A small segmentation model, trained from scratch.
Model: 64-pixel images, encoder arch resnet_bottleneck, encoder activation relu, encoder depths [2, 2, 7, 2], decoder norm instancenorm, decoder activation silu.
Training: adamw at rate 0.0017, 13500 steps, batches of 64, held-out accuracy 99%.
Rows from block 9 of the encoder of a small segmentation model, named by matrix and row number. Rows with one number belong to one channel. Each number is 200 + 30 x the weight over its row's rms, rounded and kept within 0 to 999. All counts start at 0.
After each channel's rows are labels from the 100 images, of 14976, where the channel reaches its highest value: "strongest on" is what is common among them. Only what is clearly more common there than usual is listed. The data: rendered rooms with furniture. In brackets: how many of the 100.
# convs1: 3x3 conv (encoder.blocks.9.convs.1.weight, 144x144x3x3, each kernel summed), inputs 0-71
# convs2: expand pointwise conv (encoder.blocks.9.convs.2.weight, 576x144x1x1, transposed), outputs 0-63

convs1.129,145,208,175,133,195,210,162,185,157,201,159,136,195,149,203,195,141,192,202,135,189,213,166,190,189,218,225,202,180,156,147,163,181,181,190,134,138,167,191,199,199,208,195,201,204,209,192,198,191,204,193,186,145,202,195,196,201,203,196,199,206,203,162,190,172,187,136,137,187,198,212,196
convs2.129,199,195,189,188,201,177,193,206,196,179,170,188,196,202,207,180,188,187,196,193,193,192,183,211,224,206,201,181,205,197,209,180,187,211,207,261,163,224,216,176,184,190,172,182,177,203,206,204,185,196,186,189,196,192,211,192,192,135,186,164,188,163,187,198
strongest on: largest object: barrel (27)

convs1.142,145,190,167,172,185,150,177,196,206,193,215,219,183,121,233,198,146,211,234,144,215,167,182,180,191,209,215,206,231,155,176,207,155,223,192,142,146,180,228,213,205,204,173,201,191,180,218,184,174,239,261,226,185,199,195,212,204,227,197,222,201,218,217,192,198,240,144,150,195,219,212,189
convs2.142,188,169,186,192,192,160,176,196,199,179,174,192,192,189,202,173,157,167,180,186,173,194,204,174,217,191,196,200,191,179,171,180,183,161,192,281,174,223,206,178,177,177,171,199,182,192,194,195,181,184,181,197,177,200,224,186,172,145,170,152,183,187,184,186
strongest on: sofa (35); umbrella (34)

convs1.7,180,204,198,113,193,221,176,171,156,203,179,154,200,171,174,203,181,161,211,183,223,220,183,185,218,215,154,177,163,198,161,193,172,177,182,152,167,158,167,195,211,190,181,208,169,199,224,211,200,178,202,201,114,213,206,208,241,196,189,188,192,190,179,183,156,157,150,145,194,203,216,213
convs2.7,182,168,215,161,193,288,182,173,206,229,220,181,232,198,166,222,181,219,138,188,180,239,180,324,207,188,197,196,262,175,215,168,194,201,195,94,177,137,187,152,226,177,228,213,158,190,175,163,198,158,193,171,225,170,193,186,195,236,223,179,245,261,166,182
strongest on: count: four (56); ladder (40)

convs1.118,156,185,158,163,195,204,196,161,190,246,182,181,197,135,204,204,194,176,214,180,205,222,199,209,177,187,183,152,196,171,183,208,163,184,181,151,170,138,194,210,175,203,161,175,190,167,197,192,191,235,192,195,174,171,191,193,199,192,209,162,177,213,138,211,168,174,143,130,187,184,154,192
convs2.118,171,182,174,166,157,358,170,140,194,136,181,178,145,171,151,224,180,218,189,179,193,209,208,226,146,160,173,219,201,194,141,187,197,205,175,201,177,188,205,198,223,163,189,197,153,169,187,145,159,137,177,148,211,174,192,181,173,240,195,155,202,207,166,148
strongest on: count: four (56)

convs1.77,160,192,184,154,178,154,203,209,265,184,156,121,194,141,233,219,175,201,215,157,189,182,150,167,190,195,200,220,226,175,199,171,136,191,212,151,163,171,233,186,198,207,174,194,206,213,205,189,179,183,184,230,191,175,175,194,217,216,207,231,205,215,173,202,214,201,150,164,204,204,204,180
convs2.77,183,207,204,186,194,178,195,197,190,163,192,185,191,190,196,193,212,185,193,187,188,200,189,189,233,195,197,186,219,191,178,192,216,176,199,228,180,225,216,190,195,200,165,190,175,200,206,192,187,195,194,221,203,202,206,194,199,136,174,183,213,171,195,196
strongest on: table (38)

convs1.39,129,200,191,148,197,215,163,180,191,178,192,173,185,132,231,192,153,180,231,124,214,221,174,193,194,228,203,206,212,182,148,188,207,185,187,114,130,224,196,202,202,200,209,210,204,210,229,196,193,198,223,205,161,200,201,203,213,218,185,193,215,210,179,197,172,193,138,147,191,200,207,196
convs2.39,200,193,179,192,202,170,190,214,197,194,165,186,204,205,211,177,181,180,190,194,182,191,199,207,239,211,199,206,220,193,216,181,196,221,212,253,168,192,213,172,177,192,183,194,175,203,197,211,191,199,193,191,195,198,189,201,198,134,182,172,191,181,189,206
strongest on: largest object: barrel (28)

convs1.5,180,231,189,162,245,183,171,176,152,178,163,172,167,167,217,241,183,218,180,170,210,176,156,216,241,212,206,230,192,181,168,217,179,181,218,164,171,179,165,217,242,205,190,227,186,172,248,205,188,175,192,202,153,246,202,225,192,241,167,182,220,210,183,172,178,216,161,155,189,228,244,188
convs2.5,181,176,190,188,171,218,187,183,154,235,177,157,213,190,178,191,170,195,192,179,185,223,169,155,213,181,176,190,202,187,194,154,185,189,177,187,175,133,209,171,192,188,215,218,157,182,158,181,180,175,179,162,145,164,137,163,220,188,204,201,192,256,185,184
strongest on: black walls (28)

convs1.93,134,188,151,137,199,175,203,188,180,184,211,199,166,140,134,219,162,193,243,177,212,170,230,178,200,195,204,215,170,188,213,197,157,221,179,163,156,189,204,177,184,163,164,208,218,205,233,213,188,190,199,202,190,194,184,209,201,196,196,212,196,200,135,169,181,190,157,151,179,228,197,188
convs2.93,179,184,183,181,182,187,185,167,197,194,200,160,187,222,176,206,206,212,196,181,181,196,182,128,211,177,190,207,282,159,229,163,181,153,186,263,181,181,195,185,195,196,228,201,149,181,198,170,173,190,210,206,191,182,196,172,185,127,197,192,196,247,184,181
strongest on: count: four (42); sofa (34)

convs1.130,145,240,173,150,238,208,164,182,192,195,190,178,171,153,157,261,177,158,166,158,203,195,195,214,255,187,258,267,159,164,184,200,181,199,200,156,159,207,188,190,256,216,182,251,182,181,206,194,177,181,178,220,159,232,193,226,226,253,215,196,260,183,197,185,180,192,161,165,185,232,217,181
convs2.130,207,187,193,175,191,313,219,183,195,249,172,207,235,185,174,241,214,244,180,217,197,188,195,174,166,215,194,189,243,208,191,203,193,166,204,278,206,116,220,196,239,201,238,197,169,208,190,177,215,211,183,221,203,202,205,201,194,214,175,209,189,205,201,213
strongest on: count: zero (98)

convs1.135,155,226,178,178,222,222,182,195,139,203,170,109,179,159,199,181,213,175,227,175,256,167,183,236,206,195,196,195,201,155,170,208,224,175,186,162,186,126,138,152,213,200,174,204,196,173,236,206,166,213,193,229,146,195,161,209,224,223,174,175,205,220,190,173,211,210,154,158,176,182,180,169
convs2.135,165,170,162,186,184,185,188,188,198,136,197,161,196,174,187,182,169,171,184,173,180,178,164,228,140,181,174,182,198,176,191,187,174,173,173,254,161,202,177,165,182,182,175,194,131,174,196,191,161,182,187,176,177,169,192,175,183,174,153,144,187,199,163,166
strongest on: table (41)

convs1.115,130,213,182,167,223,207,145,182,196,205,163,187,202,136,208,255,154,226,172,139,220,203,188,202,229,234,212,219,206,170,165,187,196,191,216,140,150,209,225,171,245,218,222,247,167,189,204,199,174,193,187,203,183,238,218,211,213,232,197,221,221,210,226,198,173,184,151,154,199,231,241,201
convs2.115,194,196,211,203,200,189,189,203,198,207,212,216,184,200,201,189,204,196,215,187,206,187,205,181,263,201,200,185,210,194,203,194,200,208,199,269,191,209,208,209,190,192,177,200,178,195,209,200,190,185,207,192,190,192,155,189,200,154,189,166,196,180,198,196
strongest on: count: four (38); largest object: barrel (26)

convs1.110,170,230,140,168,240,192,201,192,164,214,169,139,152,181,143,257,154,185,204,196,227,204,181,239,232,177,193,208,177,191,183,230,174,163,178,172,188,187,157,209,215,195,159,216,200,195,280,201,196,196,144,216,159,230,183,205,191,232,177,183,198,221,162,163,161,206,168,146,194,237,209,203
convs2.110,235,223,206,184,189,212,232,211,220,248,215,184,196,208,207,211,245,226,237,218,224,204,231,264,291,218,207,205,167,184,216,199,235,207,214,133,208,165,230,176,211,210,238,230,197,217,216,206,202,230,201,211,241,189,248,195,160,131,203,215,236,229,180,210
strongest on: count: four (51)

convs1.18,173,183,170,184,193,180,194,178,235,227,228,209,159,167,211,179,223,235,259,173,252,204,174,205,191,208,151,200,221,162,186,213,134,214,141,163,184,154,186,201,212,178,140,190,194,178,230,207,177,241,225,236,192,177,190,189,245,240,164,173,161,218,248,171,236,198,185,194,191,205,176,190
convs2.18,182,196,183,166,174,171,176,187,181,162,189,204,163,170,186,190,172,186,190,182,198,163,201,220,173,184,186,181,181,162,185,180,187,182,180,189,181,224,175,181,189,190,176,189,130,186,201,192,169,193,172,198,189,196,223,201,208,137,182,146,204,188,183,174
strongest on: table (37)

convs1.78,154,241,184,189,248,191,170,191,200,205,173,198,184,153,185,253,196,221,214,140,196,195,211,231,246,192,222,248,210,172,175,194,212,212,216,155,136,188,222,187,252,214,211,255,212,212,239,211,182,205,208,210,182,243,185,234,191,249,201,235,236,204,182,186,212,216,161,162,196,258,250,193
convs2.78,199,212,231,188,206,228,206,189,205,230,235,212,184,221,187,213,219,212,216,193,216,205,210,183,247,194,193,219,227,212,215,200,211,196,193,270,197,180,216,225,214,204,178,210,167,199,217,180,190,217,215,198,205,208,191,208,203,166,188,201,211,158,203,192
strongest on: count: zero (85)

convs1.34,146,209,244,203,218,218,155,217,172,184,188,179,189,137,211,228,215,207,181,165,214,182,202,137,233,172,220,239,226,112,223,224,160,188,253,189,186,211,181,162,229,193,205,251,179,193,190,188,172,192,198,185,215,216,153,200,194,178,221,201,202,209,187,162,179,214,198,197,153,225,197,165
convs2.34,253,238,241,168,222,339,251,172,216,159,254,202,239,251,171,291,281,286,239,257,197,218,217,179,196,240,235,229,375,222,256,233,250,242,213,197,244,162,224,236,297,233,197,230,166,234,237,164,234,238,256,224,207,233,246,211,206,174,240,199,254,198,210,235
strongest on: count: four (45); umbrella (40)

convs1.21,166,246,232,143,245,185,175,176,226,159,204,215,198,160,174,202,182,144,210,166,194,187,234,210,264,221,239,257,218,162,170,179,184,223,203,151,162,180,212,219,260,248,166,250,235,207,176,208,185,223,210,206,164,243,205,254,212,236,198,211,259,211,195,185,186,192,165,169,174,248,242,161
convs2.21,209,202,195,171,210,278,200,165,205,240,196,190,205,203,166,243,203,247,206,221,196,200,197,176,190,209,210,206,272,200,210,203,193,203,200,221,215,121,204,203,245,213,235,207,160,201,204,164,205,203,199,202,210,205,197,214,195,246,202,202,200,208,213,204
strongest on: count: zero (98)

convs1.17,242,227,220,235,244,241,231,211,193,183,218,212,229,237,180,210,202,207,212,224,237,223,186,204,235,252,207,231,205,174,221,209,156,192,234,223,220,192,239,186,260,207,159,247,206,215,219,178,223,263,251,212,201,252,204,218,183,249,240,253,241,208,259,179,194,253,242,225,180,225,244,237
convs2.17,209,187,206,158,196,310,190,167,203,265,195,187,189,198,174,235,196,246,198,223,191,187,185,186,255,201,208,190,224,190,192,177,198,218,189,189,202,148,192,191,236,190,220,179,160,195,212,158,199,198,188,202,203,196,192,201,195,244,191,178,189,213,180,196
strongest on: table (38)

convs1.37,180,213,130,173,213,197,213,210,201,187,183,193,180,152,170,198,222,190,221,175,167,124,149,245,217,155,236,230,188,165,192,274,141,182,229,185,143,216,166,207,209,181,186,231,190,164,204,193,122,192,212,204,179,191,129,213,194,223,184,185,203,224,200,145,164,245,173,173,163,186,173,171
convs2.37,193,178,233,183,183,313,165,192,204,234,165,150,208,192,196,226,213,220,162,208,163,211,180,314,271,200,197,220,225,206,174,191,220,173,193,247,201,144,157,246,219,211,194,151,156,195,166,176,196,170,222,182,225,208,154,194,190,263,192,222,179,165,185,211
strongest on: count: zero (54)

convs1.104,156,214,169,171,202,183,168,210,146,192,184,170,195,147,213,206,165,196,205,167,171,213,174,125,223,184,216,224,193,159,175,174,161,193,136,147,157,161,176,194,203,236,181,197,183,210,179,193,217,213,229,196,179,206,233,236,208,221,182,145,204,204,158,182,211,202,152,150,227,232,222,199
convs2.104,186,187,155,189,189,233,191,197,193,185,188,202,165,153,203,179,153,174,161,185,179,227,199,158,190,198,196,181,200,183,165,169,183,221,200,274,165,235,217,172,170,163,187,179,152,190,187,206,178,212,182,200,210,197,247,176,184,164,188,185,223,156,182,195
strongest on: count: four (49)

convs1.76,181,171,153,171,167,177,154,205,209,191,201,192,205,178,194,214,232,233,185,182,229,218,163,167,185,207,194,177,179,177,207,185,144,227,117,164,180,198,189,226,179,195,124,162,194,203,205,198,208,245,256,197,198,185,187,171,238,186,212,121,159,194,222,196,218,219,195,192,212,200,182,220
convs2.76,190,193,188,193,189,194,185,209,190,162,186,233,174,182,204,179,164,177,174,193,178,193,220,235,171,202,198,192,185,173,165,183,185,212,202,217,175,231,214,187,182,181,184,192,146,196,207,202,188,208,177,203,207,194,255,189,201,139,186,152,219,159,200,193
strongest on: chair (49)

convs1.11,159,216,183,175,199,198,137,171,194,183,181,196,194,155,159,224,216,179,197,174,218,217,192,206,213,206,194,211,179,190,156,198,171,193,178,148,164,197,201,253,220,188,159,227,165,192,198,193,191,168,199,171,125,220,192,217,190,192,202,190,208,189,148,243,165,197,145,159,190,213,206,199
convs2.11,167,169,186,125,220,252,223,126,177,170,170,187,191,164,110,272,141,274,192,188,188,219,183,177,214,183,170,197,233,165,203,179,164,232,166,200,169,149,181,149,261,186,230,193,117,169,166,108,156,171,198,130,192,181,195,173,170,129,230,207,242,258,193,161
strongest on: count: four (42)

convs1.9,129,191,181,133,183,207,149,217,204,194,163,170,199,126,251,205,155,187,239,139,207,200,169,171,186,206,203,202,212,165,152,146,173,194,215,145,141,195,229,199,199,208,200,199,188,191,200,203,182,185,205,217,161,185,200,200,207,206,190,230,204,203,188,211,187,174,137,151,212,199,208,189
convs2.9,186,185,193,204,179,159,176,203,197,181,190,177,192,178,209,177,218,173,199,186,169,206,186,168,231,200,194,183,179,175,176,168,206,168,197,259,179,227,199,184,173,187,166,168,204,196,189,197,189,173,191,200,181,202,181,182,178,124,174,177,202,159,186,196
strongest on: wallpaper (60); count: four (42); chair (34)

convs1.83,134,199,124,188,204,171,213,167,200,217,249,212,178,133,167,192,191,205,223,181,145,208,221,208,225,153,181,186,183,166,184,196,182,196,156,159,190,157,138,182,207,204,147,212,158,185,177,151,187,181,195,196,203,194,221,180,176,188,187,165,189,181,131,177,189,154,164,146,210,212,158,167
convs2.83,193,177,186,170,188,267,170,174,207,156,130,160,194,193,173,224,204,233,195,203,206,187,199,253,101,196,193,202,151,225,209,217,247,197,198,231,201,193,184,173,231,167,257,190,174,198,194,172,194,202,214,176,217,194,206,184,197,255,174,170,193,226,181,187
strongest on: count: four (47)